python train.py --parallel_block=false --beta1=0.95 --eps=1e-08 --lr_schedule="cosine"
Rows from block 4 of a small image classifier, named by matrix and row number. Rows with one number belong to one neuron. Each number is 200 + 40 x the weight over its row's rms, rounded and kept within 0 to 999. All counts start at 0.
After each neuron's rows are labels from the 100 images, of 14848, where the neuron reaches its highest value: "peak on" is the class under the peak. Only what is clearly more common there than usual is listed. The data: made-up ball-and-stick molecule models. In brackets: how many of the 100, against the usual share in percent.
# fc1: MLP up (model.blocks.4.mlp.fc1.weight, 384x96), inputs 0-95
# fc2: MLP down (model.blocks.4.mlp.fc2.weight, 96x384, transposed), outputs 0-95

fc1.131,235,197,188,212,222,164,239,204,223,220,182,180,240,275,206,204,213,192,278,268,245,231,220,176,160,148,188,198,167,233,238,197,227,157,198,169,230,129,181,235,239,180,232,203,219,145,280,176,105,144,251,202,209,255,218,172,217,240,248,227,199,228,231,202,185,228,244,219,181,171,146,164,220,134,160,275,203,232,214,175,174,232,143,197,69,251,181,126,156,165,228,193,191,225,239,288
fc2.131,200,125,219,194,218,162,224,233,168,210,171,219,159,160,213,185,248,280,235,256,184,185,221,187,194,119,150,169,161,157,193,154,242,172,180,141,222,188,187,238,163,186,218,169,163,105,234,172,140,191,196,169,144,153,222,150,251,196,217,213,179,160,191,208,207,227,205,150,158,232,213,115,141,206,202,253,225,280,183,156,153,229,141,149,139,195,180,167,170,147,299,157,160,256,154,228
peak on: grey ball (25 vs 4)

fc1.222,125,226,252,147,257,213,86,208,151,224,137,170,196,201,236,186,202,241,246,165,180,272,180,218,224,231,199,212,224,148,277,190,265,166,207,159,215,130,172,214,238,233,121,166,271,128,197,167,211,237,262,189,213,236,215,224,178,155,243,222,187,204,272,203,186,242,162,166,203,223,183,217,200,181,197,191,123,192,140,222,222,257,198,162,195,252,195,236,191,189,206,215,243,89,197,235
fc2.222,171,203,297,168,205,127,177,232,165,189,148,183,179,214,220,142,236,221,254,208,183,258,184,199,192,111,144,195,250,177,195,126,217,144,210,135,214,232,214,201,212,184,170,222,228,150,161,211,210,192,219,205,163,180,213,149,184,221,150,189,213,218,294,300,170,237,185,164,144,241,191,165,230,156,186,155,240,199,237,140,256,224,117,141,200,161,162,241,171,179,244,155,194,283,164,170
peak on: grey ball (33 vs 4)

fc1.342,168,127,246,209,160,210,237,211,197,252,261,185,224,228,177,178,230,204,215,195,267,175,197,147,135,235,271,192,191,196,143,246,166,202,236,162,221,229,137,150,209,185,190,170,236,129,260,217,239,209,144,256,178,203,229,225,161,255,225,184,264,204,265,172,276,275,258,210,180,204,161,133,276,161,212,181,266,260,151,246,131,202,206,114,221,149,217,200,227,187,195,204,193,173,170,219
fc2.342,211,239,208,247,158,202,169,228,158,159,175,279,197,124,203,191,122,174,240,146,174,198,149,234,288,177,177,143,173,187,226,200,243,195,207,223,220,199,217,261,232,215,243,189,189,250,223,231,169,200,154,128,213,211,204,111,258,131,204,197,202,216,179,206,140,151,143,216,138,241,219,171,99,201,197,240,225,152,189,156,183,202,168,246,98,204,171,170,214,208,156,218,205,215,278,140
peak on: white ball (26 vs 1.2)

fc1.43,281,174,251,204,104,209,211,248,196,238,191,248,234,184,216,221,165,249,219,210,133,259,250,174,175,215,203,186,110,155,144,236,160,170,130,175,138,192,228,203,189,188,215,166,168,213,123,92,204,280,185,216,216,122,212,192,211,176,169,217,176,216,131,234,231,212,207,195,218,207,174,217,185,251,196,174,185,231,163,149,182,135,280,160,205,228,173,168,175,177,202,140,173,176,261,260
fc2.43,163,235,186,204,241,165,202,149,199,227,191,202,191,200,212,215,98,155,215,259,198,101,242,263,294,229,159,158,258,217,222,263,174,155,300,172,190,169,205,167,175,203,152,220,174,201,252,244,223,142,248,195,165,260,262,195,172,238,166,159,194,227,231,215,247,190,209,190,176,221,280,192,165,239,154,218,291,184,225,213,174,259,106,199,202,191,165,224,183,216,199,238,214,205,173,147
peak on: grey ball (28 vs 4)

fc1.373,160,231,171,191,171,124,115,192,161,250,164,161,230,262,181,216,220,264,295,196,195,173,248,178,212,197,120,167,146,167,215,199,234,203,140,216,170,192,229,244,158,242,233,145,249,239,221,143,147,165,142,291,208,178,233,192,225,197,176,200,162,173,169,143,239,227,243,234,209,176,244,97,194,167,230,123,161,165,192,200,157,215,224,201,166,131,213,226,203,183,210,191,124,206,229,178
fc2.373,252,181,204,183,200,137,151,197,173,175,160,198,296,245,182,192,181,277,295,221,243,120,262,108,258,248,153,192,199,171,193,150,211,226,197,152,182,190,184,320,231,244,174,152,232,207,155,198,175,195,137,237,151,154,179,221,230,198,238,246,190,148,176,236,189,174,270,207,214,192,191,163,217,205,175,183,149,193,193,163,192,228,166,235,163,145,265,214,235,206,186,270,173,221,166,173
peak on: red ball (34 vs 1.8); white ball (26 vs 1.2)

fc1.104,142,166,246,206,214,210,255,198,137,132,209,222,206,260,185,238,236,201,165,215,88,197,197,201,197,217,194,218,209,170,248,212,182,201,235,209,226,191,219,224,231,152,265,265,137,203,253,181,247,284,154,238,227,269,236,169,210,237,230,166,190,223,166,266,142,201,224,155,263,149,205,241,204,169,204,203,173,183,57,219,247,236,233,242,147,189,172,189,230,181,144,235,138,194,184,183
fc2.104,189,236,128,149,191,200,169,229,157,184,180,192,171,163,195,119,159,197,203,167,180,174,165,204,190,179,219,168,233,173,180,185,216,183,142,160,216,145,220,153,214,125,176,155,143,223,144,164,135,148,186,215,145,168,123,165,225,198,154,110,171,124,127,124,147,190,187,170,135,194,175,196,161,199,190,189,154,168,209,164,127,200,132,176,139,154,124,190,149,167,203,143,157,201,209,201
peak on: yellow ball (27 vs 1.6)

fc1.360,213,160,325,142,111,281,200,206,214,224,221,200,189,174,213,195,216,221,214,180,198,150,271,198,249,227,227,129,137,222,133,165,158,200,226,184,192,242,183,197,89,217,179,190,281,216,207,172,245,241,214,211,197,186,259,183,201,234,235,144,213,170,240,202,190,157,209,202,163,239,173,164,226,122,151,117,189,206,195,166,255,166,182,165,256,201,232,280,176,218,241,203,192,194,142,211
fc2.360,248,229,221,200,156,299,195,193,196,183,152,217,178,129,208,216,212,215,226,240,188,184,258,165,149,163,191,155,168,204,211,174,188,257,267,202,192,216,242,155,130,206,191,198,190,223,233,188,133,293,176,176,205,130,212,197,215,207,226,153,166,175,255,257,165,230,185,131,209,241,184,145,111,200,225,173,248,208,181,153,211,180,214,128,202,146,97,206,118,162,161,172,209,238,138,150
peak on: grey ball (30 vs 4)

fc1.53,218,156,261,154,153,240,206,191,194,223,217,303,201,166,200,292,223,201,249,250,230,201,189,149,161,261,194,163,236,154,190,207,179,206,135,175,120,236,174,163,182,225,162,188,158,170,152,155,270,217,169,200,209,137,179,266,231,202,256,190,158,210,136,216,201,249,229,190,211,235,185,199,215,233,176,244,182,208,141,125,182,204,168,76,249,250,173,229,225,173,250,217,175,184,207,269
fc2.53,245,166,231,209,243,191,199,256,216,282,198,213,145,173,216,239,218,183,226,194,166,307,228,245,149,171,220,175,234,107,171,155,199,245,232,112,212,256,147,196,143,238,159,174,199,161,257,156,240,218,211,215,246,141,262,244,282,250,180,196,226,237,159,213,185,158,249,200,227,203,188,207,249,208,201,202,227,170,217,124,181,235,197,129,194,226,158,233,145,203,168,242,146,215,268,167
peak on: grey ball (34 vs 4)

fc1.163,239,195,143,162,251,244,261,260,226,208,244,221,217,218,224,235,205,204,227,161,207,202,205,208,216,226,254,181,117,197,143,233,192,171,261,137,259,279,172,146,162,175,154,148,208,204,161,149,120,241,197,187,240,237,227,244,186,196,194,218,139,158,222,149,193,169,257,176,261,189,154,140,180,194,190,200,195,172,257,98,260,183,182,112,225,161,165,206,229,202,155,249,236,144,163,199
fc2.163,144,186,176,184,180,219,211,196,158,127,252,235,185,158,257,184,264,200,212,238,199,153,205,150,186,237,193,255,237,189,191,195,211,205,168,278,167,222,241,203,179,188,292,176,123,168,136,250,170,232,225,191,192,255,224,181,249,187,218,188,224,207,121,243,236,192,172,154,256,210,213,241,145,292,272,193,171,169,266,266,276,185,175,207,232,179,185,169,143,260,299,202,202,207,206,175
peak on: purple ball (25 vs 1.1)

fc1.366,259,237,307,202,205,168,200,186,171,155,142,278,144,208,130,191,268,134,198,236,206,281,226,173,215,209,196,231,246,145,226,181,183,214,202,262,128,207,143,232,159,200,225,224,146,189,211,172,150,152,220,173,236,251,154,156,236,241,168,182,140,208,192,236,180,203,234,174,221,247,177,263,238,240,200,217,231,161,164,203,232,135,253,259,189,139,225,159,206,185,233,203,229,137,262,241
fc2.366,219,269,201,247,201,238,198,201,177,147,254,253,176,205,237,212,259,174,202,241,259,180,219,156,103,151,158,148,178,164,234,195,224,236,238,232,225,240,201,221,225,124,236,216,175,132,132,194,172,174,168,192,156,221,161,191,276,259,276,179,226,240,239,210,167,195,257,179,306,280,234,205,162,238,227,194,205,211,136,231,259,207,243,248,161,226,197,197,188,195,264,186,171,258,177,218
peak on: grey ball (28 vs 4)

fc1.69,198,229,175,190,202,225,243,226,282,213,204,179,231,181,243,175,214,165,249,189,136,258,219,170,176,177,173,168,133,155,223,280,234,190,220,228,219,330,231,181,192,183,208,218,169,266,195,180,144,226,166,120,228,302,216,263,199,214,226,187,167,231,212,228,199,216,201,261,190,239,159,191,245,225,135,151,247,169,167,149,184,162,181,169,185,214,193,203,218,278,136,264,220,109,182,186
fc2.69,222,263,163,258,179,158,222,187,212,220,217,216,204,147,250,155,252,174,264,153,169,196,227,198,182,110,210,184,158,182,212,120,209,214,209,198,222,231,227,184,150,156,248,175,190,240,170,222,123,304,195,211,200,268,200,262,196,274,271,165,254,235,250,156,204,190,171,188,193,257,179,222,127,192,212,115,263,183,179,212,236,192,182,134,209,192,216,239,158,222,173,224,162,142,277,191
peak on: stick (28 vs 0.2)

fc1.19,190,164,261,256,198,196,221,147,210,203,219,240,194,182,121,165,142,135,143,171,115,227,127,231,176,238,180,163,200,262,215,204,219,195,204,241,255,241,219,200,278,205,179,192,192,172,228,179,173,145,236,208,152,227,184,179,167,234,163,247,236,155,218,193,176,130,206,195,186,196,152,200,218,117,178,258,144,252,200,246,189,193,189,119,163,179,132,260,175,190,189,209,319,180,201,131
fc2.19,206,281,221,197,178,252,226,242,257,148,176,240,190,153,196,179,186,216,176,226,130,215,145,258,216,260,226,247,161,150,189,195,188,220,209,175,252,216,179,287,196,188,137,143,185,176,164,231,220,206,177,173,206,207,113,169,202,209,193,138,197,246,138,258,147,171,164,211,96,253,164,259,139,236,198,231,228,207,237,270,203,116,212,218,243,232,267,233,214,215,202,160,188,210,196,270
peak on: white ball (37 vs 1.2)

fc1.331,183,114,193,180,210,205,258,200,163,204,148,244,264,169,283,203,272,205,218,177,241,162,247,225,179,219,218,168,201,258,161,200,180,180,243,209,249,291,144,178,196,215,224,225,241,174,182,195,100,197,102,274,196,284,227,277,179,190,201,198,205,208,223,189,193,109,188,234,206,239,173,209,305,179,170,217,149,206,244,187,226,162,159,170,214,163,235,239,231,174,217,213,218,220,154,217
fc2.331,201,248,109,194,224,244,214,205,190,168,237,227,151,221,155,176,250,213,110,246,221,304,183,189,229,270,211,280,196,204,247,248,209,197,210,208,161,235,175,136,131,163,177,215,215,182,261,178,155,146,180,211,249,222,181,250,187,221,179,284,212,227,184,179,120,202,120,107,252,197,212,245,220,147,193,183,218,209,228,228,214,219,229,180,188,140,195,155,265,217,184,169,215,188,150,157
peak on: purple ball (27 vs 1.1)

fc1.102,146,227,194,253,257,222,228,243,235,185,256,192,241,223,173,144,239,147,185,150,256,176,166,220,203,175,229,165,184,168,214,196,186,276,224,193,298,224,237,205,189,243,213,232,166,186,242,150,243,226,202,147,213,264,173,182,226,161,199,222,186,242,319,150,216,229,211,165,245,173,218,179,103,110,191,186,186,235,236,204,203,134,185,227,197,122,186,139,168,210,205,241,172,132,143,167
fc2.102,135,223,150,244,248,247,265,249,238,218,239,180,127,159,202,168,221,171,197,145,203,117,153,197,213,175,193,175,124,254,178,204,109,233,217,171,252,188,272,271,204,225,184,249,220,205,227,191,175,187,236,134,240,288,177,185,196,188,193,148,189,269,265,151,217,193,214,216,243,225,171,236,118,177,238,159,156,199,194,171,170,135,180,230,204,164,174,125,195,227,188,205,196,168,231,145
peak on: grey ball (29 vs 4)

fc1.202,218,215,194,268,263,147,270,165,210,314,194,192,196,153,214,227,204,205,170,123,208,224,196,154,224,197,228,164,165,251,233,204,198,163,305,207,246,240,203,222,265,180,229,238,228,197,241,202,186,209,157,249,198,210,170,226,203,244,265,158,238,251,208,207,227,157,183,231,199,243,120,213,246,213,243,157,240,191,208,236,189,240,183,130,170,283,148,283,213,225,182,240,276,256,184,182
fc2.202,178,226,179,191,112,208,168,211,185,180,206,204,172,162,231,215,216,200,201,136,164,245,162,165,235,236,197,184,226,224,235,119,190,243,243,208,143,192,238,241,239,148,248,158,188,163,199,216,190,140,233,140,257,216,94,184,185,198,190,213,245,153,247,198,202,223,147,231,205,217,258,258,144,248,192,184,104,174,249,181,221,255,166,213,241,276,97,175,125,195,220,199,260,207,255,209
peak on: red ball (34 vs 1.8)